A small multi-label image tagger, trained from scratch.
Training: 32200 steps, batches of 256.
Rows from block 8 of a small multi-label image tagger, named by matrix and row number. Rows with one number belong to one channel. Each number is 500 + 50 x the weight over its row's rms, rounded and kept within 0 to 999. All counts start at 0. Numbers have three digits each. After the name is the row's rms in percent of the matrix's.
After each channel's rows are labels from the 100 images, of 14848, where the channel reaches its highest value: "strongest on" is what is common among them. Only what is clearly more common there than usual is listed. The data: gratings and oriented noise at many angles and scales.
# convs0: first 3x3 conv (model.blocks.8.convs.0.weight, 256x256x3x3, each kernel summed), inputs 0-127
# convs1: second 3x3 conv (model.blocks.8.convs.1.weight, 256x256x3x3, transposed, each kernel summed), outputs 0-127

convs0.11 094:537554507504581500559496505488495520511519490296464540504486486449500496506512489504529466530524492461490485496522531506581646520473500510452490512478495517183487529514504367493479512505418493484485527481479515500500537432567508498590497449504500480489445405513500512500502501495331514490432500542518537585499506519458505490515500529521500553501486500516459500523511502593510483491489
convs1.11 078:532489520499490507497500474503536598474496500504493458512544500451499505487478495509596505500510499374432479472487522465485540447490511497494423490512437500543500639492564504500509501496465500529481528489451449500836519627598505470568480402489410508505566479591549616511551504484518500461542541466481475520481421505502487403508500497474486504481444462472474500500498502585442491508669
strongest on: sawtooth grating; very coarse

convs0.122 120:630502512511683506572535421531514665514500495523473452499494524492473434531523499506400491446507500451516482463520636483496500478471500469443468399576563586504502510504500387467505506465525504508542489516713487499498518464500482500474507466475455490510526501503514425478461505507428492491437503505511539560529523500499551474459472488500495506583510471507528509482478493495485503439500
convs1.122 086:509499409534495479338417656502477438499500501382423500529551460541547450511474502496485507500484500508470519510472499494492520589351500500482524498494597489451461549466520614489612519500499458557500500500502393500490582476685531508499557500502500479669377418478500428503500548513507482504534484481612500419475585468497498496516521482500560519500500500500496479500500500568584475510491
strongest on: square grating; coarse

convs0.133 074:440431516513555508496485534500475598488501487475458573515435438576488489429558385522376406479488596505518491453439617467505492506499486500488509460505509539461548544462561562444415477488486539520433567534449419415512501522434514487434434493421508533430531484490556501485459482447574472471586496502501458454563517539440482454492501563506481446514487491457571482509528477386495478543478
convs1.133 062:531494452486493515505535426500500512528596430593520424479510514501535491543489497473524480495511598495469509452432468515551465463517574516493500470524427506655487581547468480512523516504514575477525495490526582512648546558579460529469448499522494508500621562540490619497465500486486504488599640543356549505431485460534504467502500517487500505475501507510368463484527427444485501497591
strongest on: sawtooth grating; very coarse

convs0.52 095:529531491494538500503509514443520518506621494483470514522480530492529457504558484510533491504505442466490547511497470451461483473495713582471546479460474471545492521462432485404520500560517469501500539479500510515478526517486533557565428688569539486461498463672554601528518622507567451477554645498522407484527530480519605527596510509493479504445464523496506517449535534529454515580506
convs1.52 107:581505610477513451346471480509461452545469471463427510473589466522500451496543501507508436573433448513490509551450478488472485480467418500487532493530511555424539486522500470459419501464460496494513374496604491493387491506522509521579475395430515521517457471317502498411476534625521499560496380419509514337569477513480569502647469564508479498511521503517515496484542500517507480561424
strongest on: windowed patch; angle: stripes at 0 degrees

convs0.0 100:615500498540441503468481523512564498524497666581467539508487505460504505509459533511600476488500453490552505482367302494457345498494512514573496519486461445477510502504337468526601507593420393534499484502392496500487501512472431502524525494536617320486529474533499494498513505642469499622478511522543500390385483582489526574537554475435474500371512500463523561436500541516571581500505
convs1.0 054:484497450471504491560506516540545470470500503456436478501541544514503495494453497515504509434473508330531532507360558475490618491500474501466490496487500516307460460587550545500510500521492572511557490515491474413487498400522505516520551492591515549524419502490536493434463522495508490364485479502652428500512500487481462329254447539522473506508483495456468526483502479357494473491452
strongest on: square grating; very coarse

convs0.176 142:511421507501528500481438504560500501481473529497514497387514601508511505494470300660502494536500496501504496361514522388488500503534484503511512473452511479506476494498498504506500482441506524541429497559497498317492522500498488336500583497503519496579503448447418503392473526471510499508494487500485505481480496489491530435512510501502381335498649503547499509497508530497492395502469
convs1.176 073:468223488500494515533514516482500562500523512512533511492453501502502560670524754446499516513499498482514500537505517519467506488593500507478502505520502497529497530529503530517496492495503500490473500497503496483502506496496499498485529513500411470496528499500494497504550457484500601486509511553505556582500485538501499506500478500499428369507545502496494474528503501502470500488564
strongest on: windowed patch; stripes at 60 degrees

convs0.201 091:463538515479497458517543528483532515429718507549524517529521511520424468511534482512486486538628535471451462534511466520520474500587781490472604497509450505522500553487508517494505511509480526520514591483535519510552577424423534528530478450483505604488494477593529435510539631563473489507490746579515480471468507529520494529531559484490499555486531502500495530469511507434520499501578
convs1.201 073:607500597505503467301452481504470501489506478492423476556526483523500464455513469476547510533462409510500614542503539443441530526409444369584568452536494498411539469464356466445573470506495467491496501511520507444394497588544494497524507500501526416536514468399500479467498529535521535502511447477538433392514449499463525403504492550485520504484526529533519519353460530523496499553415
strongest on: filtered noise; noisy; scale: very fine

convs0.117 113:532523515510601501520495558492502653444503482268471501497481464511508520498505505485491436529487479522448441515462566515479642473446509523498491500501500498191492497513533316492322500514490479500442464500479504495500491388511467502514498487507496491505503435514497597502500455553351510493490499488511501553499491500497510484521497532508532508500492489500430500500513500565498495500505
convs1.117 086:509493547495541500511536459502505641431497570407506399642502516482494500481481507511593488507535502491361448462494499500497571504505495490503424498490493500410503525493535450485508516516499485500500539500486500493638522642585517468533501398500466508511617452634507575513496497501475494450476717505449517539503510500495500469576506502493500489496500488482472512502503499511425497479633
strongest on: sawtooth grating; medium

convs0.14 108:521502496524501482439502507502499475515481780486482554546492471486481490506418515515515572527545514521542614482502518512507503500519500545504492481482570454505526501500481404512613500580359429490515422495346358511479485532497505513466500499455526228530502432500516494450547507488409504579411500519525491460388505537487511545508513494529474493480465473492531477468492532371555505536499
convs1.14 070:496506476500534508545503532446579540450516519467500459429498489500500555517395497463500536439500492492493500483483500505469526505543504663522423500504478447513468500516467734503503476510229532462450523500455508500525525407441505495492499500621477701500459484500487496651549532474492510476559529533500497582478502508500484422457504486385490500514507510491544487519415466307475529460527
strongest on: very coarse; noisy; kind: square grating

convs0.86 125:526536542494499501517509508500605532512640536502504520514520505486474499524499513511481458555649504417484490494452370527503405513526755510485566541491492481531493565457478487508496501516487486480529546500482450504506569480478507515511491539512535477515495488732519503500541598518498502531570698510505488497475477510516536520522497456458507499472501488502507506500542592493530513533639
convs1.86 098:514501634459497472419473480506401461500498490491379571477519477568495487475531493484495493564454467520505508603485516455346510485446434440494538493507474512414529456498499489485467497500475456491500446482543500500458458509500484567613485359390500495491441445466529512417445527500480519500470477426537515434557463509487500516511485502525501504493502487467512493495512499530586485539370
strongest on: filtered noise; very coarse

convs0.168 088:557506413512538533531497521513558502500522484493484495500442511567185480505498459469493494516521434504496485509411372473491567499473500457409500488527517485491492483494500423466522490492511527512499470492523595526594568542629496500401504423390544582480495500557491534507509558502494510496487580500450465517500364432505525505462562452547452517500512500502457500520512541547352480602493
convs1.168 069:411493387450538500445500500490483325427533579490510491598509481609500476500496496552505468526454477505506562484482590522559485562469399450484499513445489588477505507509484516471539509500500507489504509503556469500544541497647503505537564458484579501710500452508492500598499500500500500504561519502484508488429539491500504505499477500495534502500539477459342518501593502437506506532500
strongest on: sawtooth grating; very coarse

convs0.162 108:485507494439521417457498503507516514509569530450496485516508525522500500513541489568511493526528491508421489521513518523559520511582737533522610522504464532500492586462521511474527509575487482506491539507542530504496536506413598550507555487536544451537508507694509503504509526542500513535480766565500512453507445584514567593505521485504515510471500476545533515408543514493493498503551
convs1.162 103:597506561484538498283462476508455482517497486468443496482500485553490445470546503487517496545462454523518551526497475416372546482491454510487529486523542518297581485512496453487462508413508450495518486487514468476378497506496505509581496465450516505495477498430500464488454549593504500518452500403517498308534495510482512478601461511494496494497500500468495488448507497482508489508447
strongest on: dashes; very fine

convs0.243 104:530511502539448470492468506494532503507654528569511491504483515481464507512518470629452476561614462421484469512484442462550504518520705447517608491480319524534489511489489529491515508558499495497473553502477533518514554526454529540541548544487555494493463493679460512545537583502501516511552666599501498486511399497517518528571503492385488527498498524519488469525553531480504516469530
convs1.243 068:552499609476561493474456478497486516473520542476462537482581461563460512489511533465487564575503379539537584539476486441418514449413435511489573415500560529533526456490481478559463489508535451483480483526500453522498540442460478536616507434420516428456408385408487387463500527573453579544461484309454509528573500517392575552511502491407536494492508535496655498458503475515555478535448
strongest on: filtered noise; coarse

convs0.182 097:491539542486517500484494491521536486507547505481520506507534504483487528538504487533494466512521510512451502522521542514552520516535685497523564513499453512492501535454469527510477543551466490498525554484534509516506555454420588553556494489494519466523504490740509522554534562531463507524490678638509493507463462633510559566519517490497550516488551456574501522373499507453502500507571
convs1.182 097:549487652494536489362443495512484495515500475475472543492519482501507491495616500494506502565491498540537518515517464491459567464434452499483513483512558528283564486515537425491379500456499489492516483496520471465455489533486489502542495469490515516498492484458508422465448580659503501493455400441520506274532496516491516508562441530499494510484495490470502472473530513509513484531410
strongest on: dashes; very fine

convs0.37 058:503515545520560511506473470511545470483527469538502486515404568519496512527440347499412420528510385474421490540536523444545497515499568459446580555435477552494576512432455480490507420543502427540562485600543486396518547510440484517479490491469453516520528510554434462535536592539484557498464545519454493497472548560519514559521470536426383422494566459523542449470466534484503428470507
convs1.37 065:534417509355456500449482495465511433495497503507502504485581397509502463506634739492522507528515504485511517595506507445522500481401491418407555507469498504518508481497498474444526570500518603440490466500500489510486477500532475580509533474466474470519493468472497508442497583546480502500396482459496543470538488509500525511509493528512508495577568484531492493494611447515502502499435
strongest on: noisy; scale: fine; stripes at 45 degrees

convs0.63 088:460581525530516590481568541537585491499577469508508546558523495487491458500481517467530480622632520474485432532479513522491512595505621480544533500559452505392490567501487512487512459536458495512560571501490507453511597375514505484509584466480486469523516444707505399523547524643478510504531647559538509494433484536483514508564523495452543534504541499510465497490528538535517517518543
convs1.63 100:503510610474447501399464538452475445522479404558474523484611444544508460450560454450476500523493463512504483507487545473480500464378505404434506469524386508516514428466523500460529491513498490458477351439475532480486371635524494530510511480471507504437457498283495541438495567596500508501428493375488504403506427556440534535505533452512500536493536450488529470505586450518539488557496
strongest on: noisy; dashes

convs0.244 066:465435437458487469488575466492543539545545398404443633512394564512535557556467465566569527516531499414444518531544513478463497541543528485475540461440509534345529511519482378461373586502422553484376490425475438459537521497455488519510456516539499462472468445536470458461527477491562477540501542540443490527407450635471518478598506476532507437553558521491512491497504534501474507538477
convs1.244 074:521496575490514497518500535499498489439484396505459438432655420499472421485548486487491490515477503472467498559502499453480542473376494466460552476546445502506502558477504509482493479485422489470489500504453473487478480688533488612515503426476539518497481470408514674441486517535510499546474356348480539476501261502503506475536517499520498514500537472507480481507522471557512480504478
strongest on: sawtooth grating; very coarse

convs0.199 128:500485500512528500464379505330509502502496489500474511502508544499500514624500490510533499528500503494484500490499505489500500518530475481509496508496513493500500545495501506495500573470498499439505495489517481535491510501501502391494555500504639500432503482482500491446500501507515550494500499506494500490492483428437379375493593499497376531500501513484501346495509518496503509507500
convs1.199 073:464545488503500504571520488558522514500508504532498513516398532462500524526477477492548507438475514484500504488505499524500497500589509557516495477506501504534467453498500530504530510499500500555500509493484525541500503495494505524484494497513398508429500533500682492486511481500500511514500506559500540566485505213500307610488500509502489506496364480490493489502504494471482503497542
strongest on: very coarse; stripes at 150 degrees

convs0.129 165:551530515525511500492499474506504528509709514500513504492494542516423496542500490554496461548542481425469482503491432506515450498508793514483609571493486519550480545511494494515501506514482499500484509496500500500517500492478524502505520518500545518494480493755495501526501637623490516527527777519533491481473465498508520508529497510445499511442513519521512512477503594513492494510586
convs1.129 110:516507679420495498419468489508484426500500498482413581474594466525509506484545500473469497590457430525500500545511518400411495469500422451478519464515435559442539439500500495491499478494471501500505417471504492500462493500508491530629486361481500460492423497204526510472500500500498524574492426411552523453546466506500506529564490505519500502509518485488500477478582500513583500545394
strongest on: filtered noise; very coarse

convs0.19 110:555494540565591476596536500524487585477501501484491421451515513463456502501575502500488540470433483502601494478475559459482477477317460491487475495561574548458471464604571373438502506423514504508500457500592479504414461491527485495503564476469494493507498491448547519506469495453282507511409485465512492539581493464447507475360467493602500533544494583536462505375510474499491458472484
convs1.19 071:461500433641510489457531499521497479462527515462524463565539500505500482518499518541543506465518598477447475487500523495500504622437526476524431569477606483477453697476667572542541518490583510542500494500525447497525796500649565500477600492470489430542500500592567523548559474459511502500500535496559478481518485460500485458489519498426562455492422512500510573495487523581500531499476
strongest on: square grating; coarse

convs0.79 115:546533527471542481481539509521526498494563502512509519500541539519490446486459532492510481495614562460492474523566553503550496556634606489462525517482468425482476530500504556517514532635409473476641552452475507425509549502486520510499453507530554425481480512679524501540503535573478509478519682590496475466450500599476506548490549532492484473526545487600530506471515509607540447535584
convs1.79 074:520465527489460500514433508423504444509505483467481548486552342598511508496506481448484456526487456497485493518489513333454500437418500478500493463556424525488513480438503525477516451508490533415427472502444500508506475504477500564500573481485499497514509452360461521455522468511504563444464304461520397531516461552508512537486550442503500529494518517509532502529519395539616500532461
strongest on: noisy; low contrast; very coarse

convs0.6 067:496553465472606503512534452499509527522558497466486514448530515498500499483527492522514537528535468433461528478534495505508534538511629459483515489535511585465508492516475491465498488478517528448480519467548501394492503572462504525489490494520522512452504477627353515636573541514391481552469591546477465493477528572488411472550437645514571533554465519496450478530496557417392484475490
convs1.6 069:443590515574555515502446494375472473482524474545503542504570489500500467461611528487478487612496360538505521570540509497506498581455490438497540503512477467444535480417466531451496526486489410728456491481512467472481487542530486480500599522479526554542507498500571505440490554527500502532475502489520511427517500589548510435490505489540513550377377498508489516503485482610491512501467
strongest on: noisy; stripes at 105 degrees; angle: stripes at 120 degrees